config.yaml
arch: "convnext"
model: "self-supervised image encoder"
dataset: "made-up road signs on poles"
train_examples: 245000
image_size: 32
grayscale: true
crop_scale_min: 0.2
horizontal_flip: false
color_jitter: 0.6
method: "simclr"
isotropic: false
norm: "layernorm"
activation: "relu"
mlp_ratio: 2
inner_norm: false
patch_size: [2, 2]
depths: [5, 5, 5]
widths: [48, 96, 192]
kernel_size: 3
projector_hidden: 1024
projector_out: 256
projector_hidden_layers: 1
temperature: 0.3
init: "kaiming_normal"
residual_init: "zero_last"
optimizer: "soap"
beta2: 0.99
lr: 0.0016
beta1: 0.9
shampoo_beta: 0.99
eps: 1e-08
precondition_frequency: 16
max_precond_dim: 1024
one_sided: false
adamw_lr_other_params: 0.0024
grad_clip: 3.0
steps: 16300
batch_size: 512
epochs: 34.1
lr_schedule: "cosine_restarts"
final_lr_fraction: 0
warmup_steps: 810
weight_decay: 0.3
adamw_weight_decay_other_params: 0.01
Rows from block 11 of a small self-supervised image encoder, named by matrix and row number. Rows with one number belong to one neuron. Each number is 128 + 24 x the weight over its row's rms, rounded and kept within 0 to 255. All counts start at 0. Numbers have three digits each.
Before each neuron's rows are labels from the 100 images, of 14848, where the neuron reaches its highest value: "top examples" is what is common among them. Only what is clearly more common there than usual is listed. The data: made-up road signs on poles.
# fc1: MLP up (model.blocks.11.mlp.fc1.weight, 384x192), inputs 128-191
# fc2: MLP down (model.blocks.11.mlp.fc2.weight, 192x384, transposed), outputs 128-191

top examples: &
fc1.268:083155095086135138181101124079097119145111149160129141121152118119108148126108111128162087114134099136112126085142101165117093139141101138128139124126103120126090140127117081130079118066139082
fc2.268:127095140113120102142189131101130131135143156146129149140114111089146168128119089078152170128109140079156146152128123107164115145122117148151070161138126089148111173118160108109130097100101116

top examples: square sign; struck through; red face
fc1.284:073172105143100102146149123170130160125102125122050103148118154121163114141081123173144118160123154119107110120137115110159106131114109148158125091144122124093111125100139124136120145141099146
fc2.284:090148144148153107103126104022134101134154135149081147166129120110100087110093127108097131147095090105118111108127125086127132071147135134173124116130125130143134113134090142131097149120088135

top examples: heart; crescent
fc1.327:114119088083104137128143071073135141146152129148131144146123158089140164161184147130100129126107091114098161090111131113149080090159137113124140106116073133104114074127126149148147133141143171
fc2.327:116120123153157133135165130150157081149165102139165172148145141080095139150122155097162139124134139124122129098130150130161152134155113161134103113121125129106131158135100131151128110144136122

top examples: Z; 20
fc1.39:129109113140127148126127149116099073120141127117124129115133127159141093140160126120141154120166108105130132089165132126083140116068162142172150136079100151098103142139165164179139128170120103
fc2.39:144151109112126162132145148123134143088149103123108135175140139126106170095095147121174087099160118119111142162115123116183136164122134120059078144156085147103140126081077099146137131137114184

top examples: Z; circle sign
fc1.105:167125108094138149115113163121099130140128133172115125105124117131126183114159111119131088094103155076131121119142084137105099100122131153143142144111111121132108145137152106166117194155108154
fc2.105:143124125164125153099136173132122112124147118103146103125092163100166160112155156103163135163138147126124096132155099128189131143109136084149145160170103136150176144105146115194148119122141114

top examples: drop
fc1.317:124097152112133103136140124140103115147149140115125119141103114115094114123130107151175090103153137128129165165143131156129136157115096145085111110186092118134139147145135102152098130165091138
fc2.317:175127122128141129139128157117108150159167120142109129173124119119104145164127173120133101124102120122131200104122117112140141113135133098140129098144139141110057148117104122064096119134119145

top examples: crescent; outline: circle; struck through; black rim
fc1.198:130161145107127103110104146120132175130095130146143136139140119193112136102094131147121171059131147123113131142107142159107137134134166120126115145155153123098156186144141120191126124099097130
fc2.198:139121124137124166140108127119145097121140143124131174152171119154131120144111142142101125190116131140106122157181165100139107088070153122090139147134133144112093118071140158125118143136095151

top examples: arrow up; hexagon sign
fc1.297:116122139121127146106138141143104164144097145148138110115153107156117168112135129095049126075159167145094134113109147136176140157137125107137137121163109115084107131130065142130111172129143120
fc2.297:158112130123130161131149091148113117139091112157140121131110137084135126136134121144112148137155136097108170163103135106150126142170173104163174144121146127124182176108108110121128194116139147

top examples: crescent
fc1.151:149075114109172115121067116142138156144148120050115134116103091112094123139143113132070136107152162084110088143149112129094128134120066156126130152171135118096124124156099121139116141105119177
fc2.151:088134100086113140123130186120106148119126107113136126102140083126144116130123104165145103146117078124119150143134136147130161077144135154126143180106089147142100123098131168152059107130147123

top examples: circle sign
fc1.79:082141119128149097109120179111105103138136141132129121139178125120133159154132096115146103110192134076123117107136133105149125135127102163080128124077059140112108126165105153147104144153114133
fc2.79:103128107144110099139095160119120126092117137102134194088085139107105152162155111089123131131109167147144130094175166121137124110112155140129089115098083150198117134158091140081108152154142150

top examples: Z
fc1.270:132129104147160135102126151121136166129105140119108147130102130141130083134113079122128114132135137101121074125144135103105110141111157118125156137137152132077088127144145096121101094135134111
fc2.270:155143119135141136114131176110126085172147128051138154072099178114087142119119095093119113140137148129127092153102128074128084201162092129101135127127094155117111130149146156113133100114092143

top examples: star; cross
fc1.49:129112116149130121098111122130111162119114133167115108147115130136073117136141147134163129164142119114115128112101184113103083130124116109137125130118142133174113077145159153117135158114119092
fc2.49:084092123108136164115148140130115138124090160086113143121115170177140104130121139107145130069096127117129100102130132097145087157132094125178114141117086135141137093148111111132142147134107190

top examples: &
fc1.305:157121084137097082127156123138099099138090106095113123118120147058149167158130119144113186112108127093114121140160150110104107126124097180095066117143129144141112138148141119144135095095158137
fc2.305:167135155138164085147139129125113142121136115123076137170114144090080130148098101164142138107131148150137098164173073110142093101137133084105114142154155152071148125120153164153105116130118162

top examples: P; B
fc1.62:105132101101156191121118113121108182152121125121128162141108141088144136148083111114108109081145084171138096141155148107147139114142144129136103126126162123143137097097118127130108138129153162
fc2.62:133158133122128107091136137128122112156105103091133111069099121106074105155124122122147124104141166140109105119071130104153169122136116164149130153130162125135110132137149134170160112124159123

top examples: circle sign; Z
fc1.71:122085138121131151069102143111151120138146125107103123110140137140135128167146100108106127105119134062103152134106129118113132127092173157088084166099071097133105091123089163122149123180119115
fc2.71:124144071167139130068175121122139115129140119117148120141084158130102156126131110107121158122146099181127113125181135134118121156117126121122153195130134157138144087102089152084150110159175121

top examples: heart; struck through
fc1.106:109116132121134113137117152140147109115088126105139155112103115111142116125113105093127152095113123207160087127146093145131114064094132117100095148131104152127121126102112147103142104117107122
fc2.106:148138147161129131129104087126147124126108151161124116128093124093116133138124117125128139141133155092095108149150122092122141087109133151134141139178130113102096098119113160093071138094145148

top examples: square sign
fc1.217:118116146119103127117161156118076089121118115132110132077133120184118145129174146129092147105127155084103117137119129076144118130109161106093107169134133132123096130130138096096152135116082137
fc2.217:109116137120130107138057082121113143135091114090130097109126086157127094158077115123102128161124157109121179112138125154122134087134097155130121124124146095115085108159098111138145103102144150

top examples: arrow up
fc1.12:114103185158093117127153146138095124099129133116138135154117123147100128093161139163113118096116137146114146126118145125127120111158103121114162140171144165170130134080156082107083131068124111
fc2.12:153146124113121126135098097106151145103093154128172134116131105110136109091113118160140089123138129085145135115144133106125135126167097087136126157104117140103162115106115167175133099130078142

top examples: P; hexagon sign
fc1.302:135145106103150142135104114160137170137122103123131122116149140114106137170124106114124123128143131089132147096132117147114088138129139125137125154157105105149094162164109097126106091132105077
fc2.302:145141107114119117108144121126126100141121107129138150141160105142158143096108155128191132111138085153135184110097128128152106151166129106128173164142157155108140109136128102082135147099113152

top examples: square sign; struck through
fc1.316:119085130085107139145147121106119079123117118123091104166103091108113108125121162121083122108138149114118102113105098081145102164132113193137096125158103098121133114091077135111143097114125101
fc2.316:122141168131157129154124132128179127144107134122122136115163116153128139117129131100089124144124103049110074113132077129120195147109128157135106122130089120099112161108135114105093132145141085

top examples: square sign
fc1.35:146144141108091121107156175103130127104117100128070123118130118170152126109113110145114125145090112122113113103125109080138110122104132101114150128165113103135110123107101112111105153119117153
fc2.35:089128161162087138133096109121115163141144143122165164103118106098107128112166131137086120182100078141083141122206178110110109168140113096134114127132148100158164126150087091104136129123103105

top examples: E
fc1.323:124137135122140153136108119122167121130125145103148150130119153101119113129152129126178111155126130129072112115119084174116105112189138161175074124132120093111089143146132170150131124095131110
fc2.323:176088156161155136127120104140114181093135112137168148077103148120158156111155138115128129134108182090094107127144150125142110139129130144133123105160133120151116091163146137105098157132111123

top examples: Z; 20
fc1.311:151137159116117115145134138102154123129157140113163132138130129117111156111145075129116117131133159137081123138179113125125134119176137102102137097122134094083142183128151070182160125127135125
fc2.311:127159093128111141156127106123171156175140151092135137134101119115148130172124119097129143118134105117110114128170155119114138161118136130142097147111076134117132150184073092136159141123155117

top examples: circle sign; white face
fc1.0:135170182122144125123096113107156115103155143136102137146122101139128156155077141141123161136098091125147137162123121087093139128139134130136138122145153150128069108123138111112138105130100140
fc2.0:090133148137132162124127092133137133165126135164124151165145124132144116108134145174114135111180128136099130140108139101108137120121090129123133139137132101113206144124120130106124121120137091

top examples: crescent; arrow left
fc1.88:156149181146131174153126114138108108129101163133080126109134134142090114141088105119145124117125103119144136112126089106130123108160104082135094132114112091128165134069088165142184146150107158
fc2.88:116129057122069110153098077136135146122162122107112169108149159158119145126143095141145103150113170127145134146127092134082097129148129135138135109097157109106146140129143142135135156105093136

top examples: pentagon sign; arrow left
fc1.219:105089136143092118166109145117128139149150177114147077124100140131152147106184139141128124121140157109141126105162139148098118139160115119145152130121126099115152143164115135111144098150113085
fc2.219:113103139141106147120178114115104162112104126135117106108154156148125103132128122124152139118113135106126113149138131138158083148116131139085122118135178130117105128146128098125141114118107114

top examples: arrow left
fc1.293:132123132109119057138106132120131166143161149105136168154174116115125124089131136140145118140129122090110129103106124104136153125176142154128116161160148107127123109157126153084173118141103069
fc2.293:111156164145128102136128103134169120148141092134148097125109149115077132137105127148170133119115155126108120151121092127150155071149132141119162105163118068114135120073134103140103123120104170

top examples: P; R
fc1.57:122101118104144147105129144132116165165128132153135145121104126108070136123122092120141144061093101077103149136128154148112096119139075078118140147127157111128114165152171100099123116167148111
fc2.57:161107195140076153097160091102163125156137124108120082149157142141134091135107093147074119162114110118112161110109151112090102160124103137119152140116157156137097142116121131118164140095135147

top examples: circle sign
fc1.356:115159132115141132157089132148181129098141129121119102159115122124137079127153133118142100141108133118122098098168133085121126137129160108112143138142109098175159140099103113096148135124131123
fc2.356:129139113116134103134145114131126200135099104115156137136106120160115088142127165149133064119082138119161128147090142133108118138141155143118115128145154108104108121106113122113138151142124149

top examples: E
fc1.279:099102125083103122139118157126143096104137149103113083101163139144156102111119120127107114136106135122154132120117105118130067081109118178127102148113138107173110168101148116122142077126193141
fc2.279:183142122089115122134156146117139149100143143153109137119085087132129147128153150085118144109088115140118164134128144109145124138161142128146121165091122078072118142157121144141127132125122119

top examples: arrow left
fc1.94:136150123106098143115086156141096141122126118131153117120125110109157132193143101111122157177158081107111118110157116145169077084153112156161111134106138148128117111090100138139111094130125126
fc2.94:148162149104091161140084120135147136092055145131139147117137139118159118124092141111108119149071174148125123116142112108107150089117099124144139093109142120160121117116143124118201170173120174

top examples: arrow up
fc1.225:158165155163124139151143143119145152086113100079096117117141126149131166097133074125099093084145160088073135174175114146088128127124165102109110121140106129132103135136130122104122115110136139
fc2.225:151121143117137140157134111123149108128101124144143131124136111140129072140125148127153119168141168113089169139120097097099169117134159144127174107116161091126161142112144131133092143093159107

top examples: heart
fc1.264:106110104137120125136100155147142147154141079102146134125089151087132102148081094155111103123143076106134121122109130144144160095127136170120139112119077096132095179076099173154123147131104145
fc2.264:097182136091163117133148109145111116105122157156140145160184134104136140140167138110110107135098153139118137121144163132136119057150098157132122109130139074103125103131137091134133148143081111

top examples: heart
fc1.28:125158134139132178115122130142084150146163116107172124141163117125140107132165147113135117122110137152086154090117112151154133103105122090120097140106132166130102189150127100130125152160108129
fc2.28:126128124107127153165127155110172124125134114131129135148144123152120155122095158127120127151167132122111110170104150095150119125144119100122133146097126116122135146125084157124093154139106104

top examples: bar; struck through; circle sign
fc1.377:167127134084124100119151144131110095091121152103162074106138136124105148150138153156099107116154128136092133111146145164114153107093126094122137127107136068105153146114129096137137113159126090
fc2.377:140092136116098131107141142115133122125113170122114129116112079158147120139147169120138093117111089081123101106135107134111120125158127128101164113082135125117150123122130108076146113118159140

top examples: arrow left; pentagon sign
fc1.374:104178108143118129127123139136116147134063137107136101152104122108121097097115159151126116098119159074148134147116188185091128107097175136081122132163108139070139142103105113154171142117115126
fc2.374:110111116130086074180159114138122097122122131107160151111145118121164100155130135118125150158105143135113092114167135139070154109154139121156127138125126154133111133121113130113142089092162084

top examples: star
fc1.266:152120182149157107148104143143141107155159128115148157136130116163100110126094116130121149116118161139130117162130118115114103128105142136126123094115126131140086115129120116110103107151140163
fc2.266:121095138109117095106142119138111132081097112099122126140158104134119161127158114116115121173112103127112107116128095173102136131144143182135129100143120114153140129163116111125112097136146139

top examples: arrow up
fc1.199:125127184122163078134175132131124127144100146081127125133118136083110094152190159125123157092153129133132117151144139177127095142131102116117151183168152170142134133105133119068124159115123118
fc2.199:081125091150140134166095103114126136145129159116127186120172112088123113108136156150149127147145139102160108139096159138089146138111103159120103163147147115113132133104123144083164117109136151

top examples: star; arrow right
fc1.21:114140121120122072180129141127152135112116152096075130150095132092156154104149157126137152103105135146108160138129163129151128140129100131135115171178136118124112133116134127138111100103118114
fc2.21:132146102144104119103135121144176102193133118115132100100116110124097147117156093115150108159115168130095175159136088112116165110120086146148184152118111118058161100112138157185142079107121077

top examples: heart
fc1.97:128120143163092131129132135087142154150152110123136117138146130137115084134132114141116144149135113127137122140130144188130112104148165129147133121091130123159124095091138147150147143150131160
fc2.97:120122148171118121099165077131143136150126135132090103105145117115104076163155162146116086149144110167106120169137134062118122075115138160142138100135130160125102103126121135109115127103120146

top examples: drop
fc1.347:136170123142109165123108136108133119143149153135074092130139138172133144085104130129129102121142089131096135138130119180089116146097147092128135163152111189152116097141117128143095095159111140
fc2.347:127081140128154156116111138109114127091132159139159199115101126128119120114133172115126104154145135170116139172094113189129133098093135125129097139174092148104112133136132125101136122133145179

top examples: &
fc1.110:100140089117160111151140126119119182107156113168126110106146124095129110101095122181106097090161118172127128131113148072102118104140128133115145127129165119127142152140110120147139130104124112
fc2.110:137127081150113163123146143120140073125148094155084142118099136124145130120143120178124129068130106134113131133100139117125124130139116128119126124145145170122129145153162155148173140140161140

top examples: triangle sign
fc1.119:109159131140134131151112125134122166124110093102154089114102118161154126063138147123118138099111164112111182144140107127104152127116117137140108149117138179158147058149128108141177140106113103
fc2.119:145164113134139165154143102116161123090095140124108125131155105163175173255106140151091160114131132145166141127132174132130158148115133110146144131118107127089093154133116098139121129098148104

top examples: drop; &
fc1.16:114139121111169130176113131126134092144138129148097129102119144125123069155168106140108117129156126154120126128130125143138075136108116149124160115152132155158146114109121144154091087095107110
fc2.16:138099150146134156125160135133144082111128119092129148142111076129128108104128101114162151067134081147150154123140142174161131103096121152091095143114126156122142107107114126121123107132106164

top examples: arrow up; arrow right
fc1.224:132137133084137122126143131109089114149119170164130113135132129091155132145148131044131143101113131125138190130110131159114138116127094107096142138178106154109100105097161116090093068146137147
fc2.224:117135147127146110117170108136147114158162158143162116176118092113155119110135160148143151092118140134130149136108149179145151140058102091116134122145072159172114109092151110176095108137141141

top examples: P; R
fc1.351:173121169164130083131094160121094090121158156107099158152113144160162148087124134128148106130120132147142134133156119139124119157163176079125144124090108131106123116117110137127094159115149097
fc2.351:166106087126133137150108100142146131126080151201125154132097128141152123158122151162189147118125109143125101129132079117103083194136148136106139137114167185108133128085148152122092116133091110

top examples: struck through; heart; ring
fc1.147:134143111113115087111105104142149127160120103115140178150173121136106119121135123133121141140170162117128113141166113159089125149146143126149107094139138096081144123154103172112148146155097138
fc2.147:098153162160144163115174080119104124103190080136115114108135114140136149164134146133122148138126075129138094097130118086122141106186124079180153090124115100087174117134140136120125092136146086

top examples: arrow left
fc1.344:129115145119124094153122152127099172164137151132164154115125138092134114099107143151153137133148145119087149105158119103141140116107093112108143117138105113079136128143088122118196114160078150
fc2.344:170119136140109170167138107147125114130143137187121110150147114138107129145143096121102134100097179167102158162108095140118162145127138169101115119156157103122125126116102085112102129138130139

top examples: star; arrow left
fc1.239:128144154131145114139135097117140091131124146183146104124125112137130111111147086120111127153126139049212116129073101174155123152105169082111140140131169149143120087111089117113123140161142121
fc2.239:131164148130144147100135099130126197118156078190126103106126118147118107135093094101136133129167170138117116119105132115081159066130125141136126111119185086120155108139112170137132123114092135

top examples: crescent
fc1.296:148131117121159136106107121145150123141104092125133113126116148120128104115169118150114123086175077135142156148137115117129121175165129147139122102088089128138079171162089158103126178157137110
fc2.296:106109135146099090094089137138156164155162148139122121138110149107137119153127135124142129129132134127130167150131153095163132137119163148124093134065160140105134051075146120131137138111123166

top examples: arrow left
fc1.153:148126140100114137149142131151119097117111143103114165155091112153102146100100161086107152088175138118101139109144169127093132136148130115160129119161102198102143121142139081102120108094097116
fc2.153:106137146091125155131138142140168154137130072156148125113155112140127161061116154118174142143126158149073073135128109117145168153138118172143104101095126112112135147135146095121130155138134142

top examples: circle sign
fc1.243:148130124109155120138127095108129148094129146102119114132112125167129106162108124150095127120190133102181132117116162116140128142143085107100088114123145101080128108121102125134108149112122161
fc2.243:158117136114155150127112128127121135122104138127090063106155136110134173101131146142158117156145088121133138098113147127166118134114107163121122136130150129115131098102148132092140080163153111

top examples: P; B
fc1.184:079134118120142139086116125107142169125103120104126114120144096120111108115148106079084102076123156083160071113151112160170112112113109133097137134124145170097127134124154176144134144143120160
fc2.184:122077140106175125062131153118149141158145104133106106167120132115154125107134123140134122150132159159127105147146087143121099140143105136138111118115134176079140106164165157169141098140144142

top examples: drop
fc1.129:124129165155158125093137139099109137113093130164091074129095116103127122132113123132140171132105124130100111145175059119142129065144086139123095101082112118128126158116151153100133131122113153
fc2.129:139116118085146144117153085134148108137148119172143159133144117142128159144137096165123161111139127119150122131157109113138144137108121167115163121129117082056116126126153182121136145157115122

top examples: bar; square sign
fc1.368:121130148152141110069106100152120092146149109113137135151190094123153140110102144067171114100106127150092101088133142142127105118107136088104144161123115136092131100123128111133117119120126097
fc2.368:130119108111157152204123095129099121117102109092126136116118135101101154077127145099134113191112130161146129106115115133127151141130094116089128133091112115109129138128147155094189149113117100

top examples: circle sign; white rim
fc1.42:107090146091156099137089137144122117161146126067091120093156108108070146155118173130111124123119120136168100104102141142111095151083098147163133155133132135127102155140123170133096147129157125
fc2.42:122123130127128142105113153136088138089114135122150145122145140144162133181145103139123117150136135143156138102158165120106109145162140116152124143130077128159118119083116091141106164140126138

top examples: struck through; black face
fc1.314:132109128116140137065149119094124134102078123140108177123105132089154152155110094147091128117136139170135157111165153096142102088117084102124089117131126150158111147122118116145112132079158175
fc2.314:128120131102140170106107125130144149085118122116117119108116128092124124148124173091142131145111139105117149098134138117082135136139114139180168118179147127114093167094111185112083122134102138

top examples: E
fc1.263:090144136122149096177111138147105124163133135146095097134127116158194078139078090106123084100117103142120126102102141130097133091148127144115164184117144098130089153120127108094121117108147111
fc2.263:140137175158120158133159147146147123089121119109115129128097097078176146168160102172114140124144123144136071120148121107117137169142120104194138143161117084085108117186143122148140174084111113

top examples: circle sign; hexagon sign
fc1.96:158187145089106148118125169127110120120160149126106130149096136119118101144095148139135149120130106143135155130104108116226126118115114102161128114124123163148113092130118132110161144105136126
fc2.96:068153113095095107129099150138136092105139144137123085100139094145152151104148111145111119121122102141204094126168100144135145116106109127142153118126122149130101144118126154152126144174140101

top examples: pentagon sign
fc1.52:116130134149124111140105152110078114123184166133113107110105129138132135170160124118131129121098097097102090086123183095134139104104139097145101135153113090092142111161100165139148149106104154
fc2.52:117141129179136124104132118128168124092108099118138144115139102159129146101170092140155167133179124161150130144090115157154154145104151112126139087092126109148137118104125152126116119113163143

top examples: struck through
fc1.326:143116078164138115095105116121126109089153141107125142099077096131134111131118102101129175108131129131138140126128055149124177117121104087121122111091100110127076117115151132112120055157104151
fc2.326:114150151160140131103123138127140154120162146140141144130108128144120102124153130141158122136124089135134156114163137116164168120132107138074101160123158077159153102074128124105067152100134137

top examples: drop; cross
fc1.371:074135123091114108149145139129106107110154131111104089141154122138093113118082125107175119120126058114109143162127140164087137106138180138085126119126065122142078109104131072123153152120134142
fc2.371:162099152136096123159125134117145121128117174133141115123116156135126139127141145113131155117155108134116157140130121144078145113084143144158068117115119113145163139161108141092126117130141139

top examples: crescent
fc1.248:104067139090128144120121094123109092113083149136140126143131167139104117139080103133112112175075165095146107086071132139130147184155116126113119132093111091092118127125138116107118117175118101
fc2.248:083123105101151114124136128153113148148105173150126150144127166148119152090127104108139142137140127141145102145118108090130111152143134125121137125088116111158114154117127125088108160168137091

top examples: hexagon sign; struck through
fc1.98:131149097056081109145107128143098141134111153124081099117108131108149128127123134131152160121125165128158112156127158134164101156119099146145166101143124126116120132115108180171156133124177129
fc2.98:162128150126117087106148126136144091106112129097135148121121141109114135170097129140086154115120178106109138117120133129145096123119117097144137103127127089108149123085130107109118144152172145

top examples: 30
fc1.212:124103137137098121124142117120118122114103097105126133134126162126162127124125126167135128133146130139121105152110105103135157110106086120119143073117109122164096128103151140096142162157183158
fc2.212:096137084141112152096177104126108184124138151140142136094095168111105122176129115164072121098119141122142092176117154119131090108138152140139155118119106114139092113097125102140139119107112114

top examples: drop; struck through
fc1.236:113136111124113092142107138144174127124134140160119147149169100107180128120149136150151078110161113125092101103140107128107179122128090129139081123170142154146103147122143151134110101125117133
fc2.236:139056121137133102139166117131141139119135104093162086137158141138151157140099150161107162136097082099104134117117182096159117131084123160125121099105076108167111131126150122093135128104112166

top examples: triangle sign
fc1.257:132135133114155129127123121128135123117111122125157145127127104160113104140163126162139162129140145110164100134164107141158122105097156142135124103167125147121133075136100157160139103123139134
fc2.257:119129124148133163120151104115128166125118143114157104112131102121126103127139155155163147187096149157133134154089113128144155131079158108149116143165150088121087188130119192125125135145129139

top examples: heart; square sign; struck through
fc1.87:158110112130109097106114129118142104187136162109158147140114136112117154153110065128193159147138122130148128134135116143144076145135153093157133154058131122151141083165156137159117117096100100
fc2.87:137133162131116166124120111131128150097114159148118159146200101086117087072102131117140102147156138137157125113075165139126130152121108149078091127140120132103147098089091120088119134115135123

top examples: E
fc1.220:142140134124161131141106108138036176123138094104112123132152087133168144122144155096131099122132139136141104094073121136110140109146108149122109118099149144106128138113131141096117116141156162
fc2.220:083152158139146102092152145128129133125126110129103126142139139161082153141082125106116114084122133136146139152106079128068140115162167150097096114107131134160149113148102140084174155141103119

top examples: hexagon sign
fc1.315:151194179129117155114126108126127149187120093114110114122102105143083118166150155120146138128139138105143129091143147117123121114094116106101154154140140090119093080151180166112106130113143095
fc2.315:081111184139176147144086114131100109130126157131118107111126167130122137116117094125094112126144101120156160137130106118150174130112122154177121125114133169129134147132189097168139119168127076

top examples: E
fc1.272:089152105146161132126134132148106148169166104155166158094169112133156125083094146117138122103145095092130108134082108146136138095127180123126140157133117100115105136155075105143176125130144149
fc2.272:171136136128125096155114084117131173101122102109140114098090134091134102177107113089155113155154115141127148139130120113097112184128142157136162124149151148082139145149133090145171132120098125

top examples: hexagon sign; %
fc1.378:137161127124140119151152119121142138097112080094120122100141155133152090120136084148140116119105050128133153086113056128147120122094112107109092128079091118189116140116114109132134120182146139
fc2.378:146085101125122149134124118106147091123157149124123063156162150130101072104117100135134127142108117093150141138132122109127117130148123138155089153153111135152134157158138137169119111164104139

top examples: struck through; arrow left; cross; face: white
fc1.177:127140131122122127104098166116147125148181126125143146111155074140199084147134159139103125130124144120123156108154124079107174136129115149106118129163128130112138117077115154109106102099138118
fc2.177:114139159112144133153121121169137144101130134126089121171134106142137096135138138107093128113167114130109136137134134119108215135180122104123116076121086078131121120097116119131117126129112143

top examples: pentagon sign
fc1.195:150173188072097099141144161128127105137150151140118130166122139211103116081083119118158103119121147136107144108111140104129133120146138124122111175128156130114172127123116140078116096144115143
fc2.195:155125151150163115114132123129127129139156172138130134140153139161113129118114098132111122130155151164138147155109122110121119134070114166115111137089160108130107118104078134100132186119122190

top examples: star; arrow right
fc1.255:135131160126118057137141122111141147112163127111154096103163080135121115128134145161086114175048088108078153106127141144125139159119103117136097150111118117149122118146127133079137137116130120
fc2.255:118123150133113063092109147115139135143130131124161144151139087128120115145160147143116128107117102126133116125131119149180130165159119114120110114104097136088148126132112106108109120144097132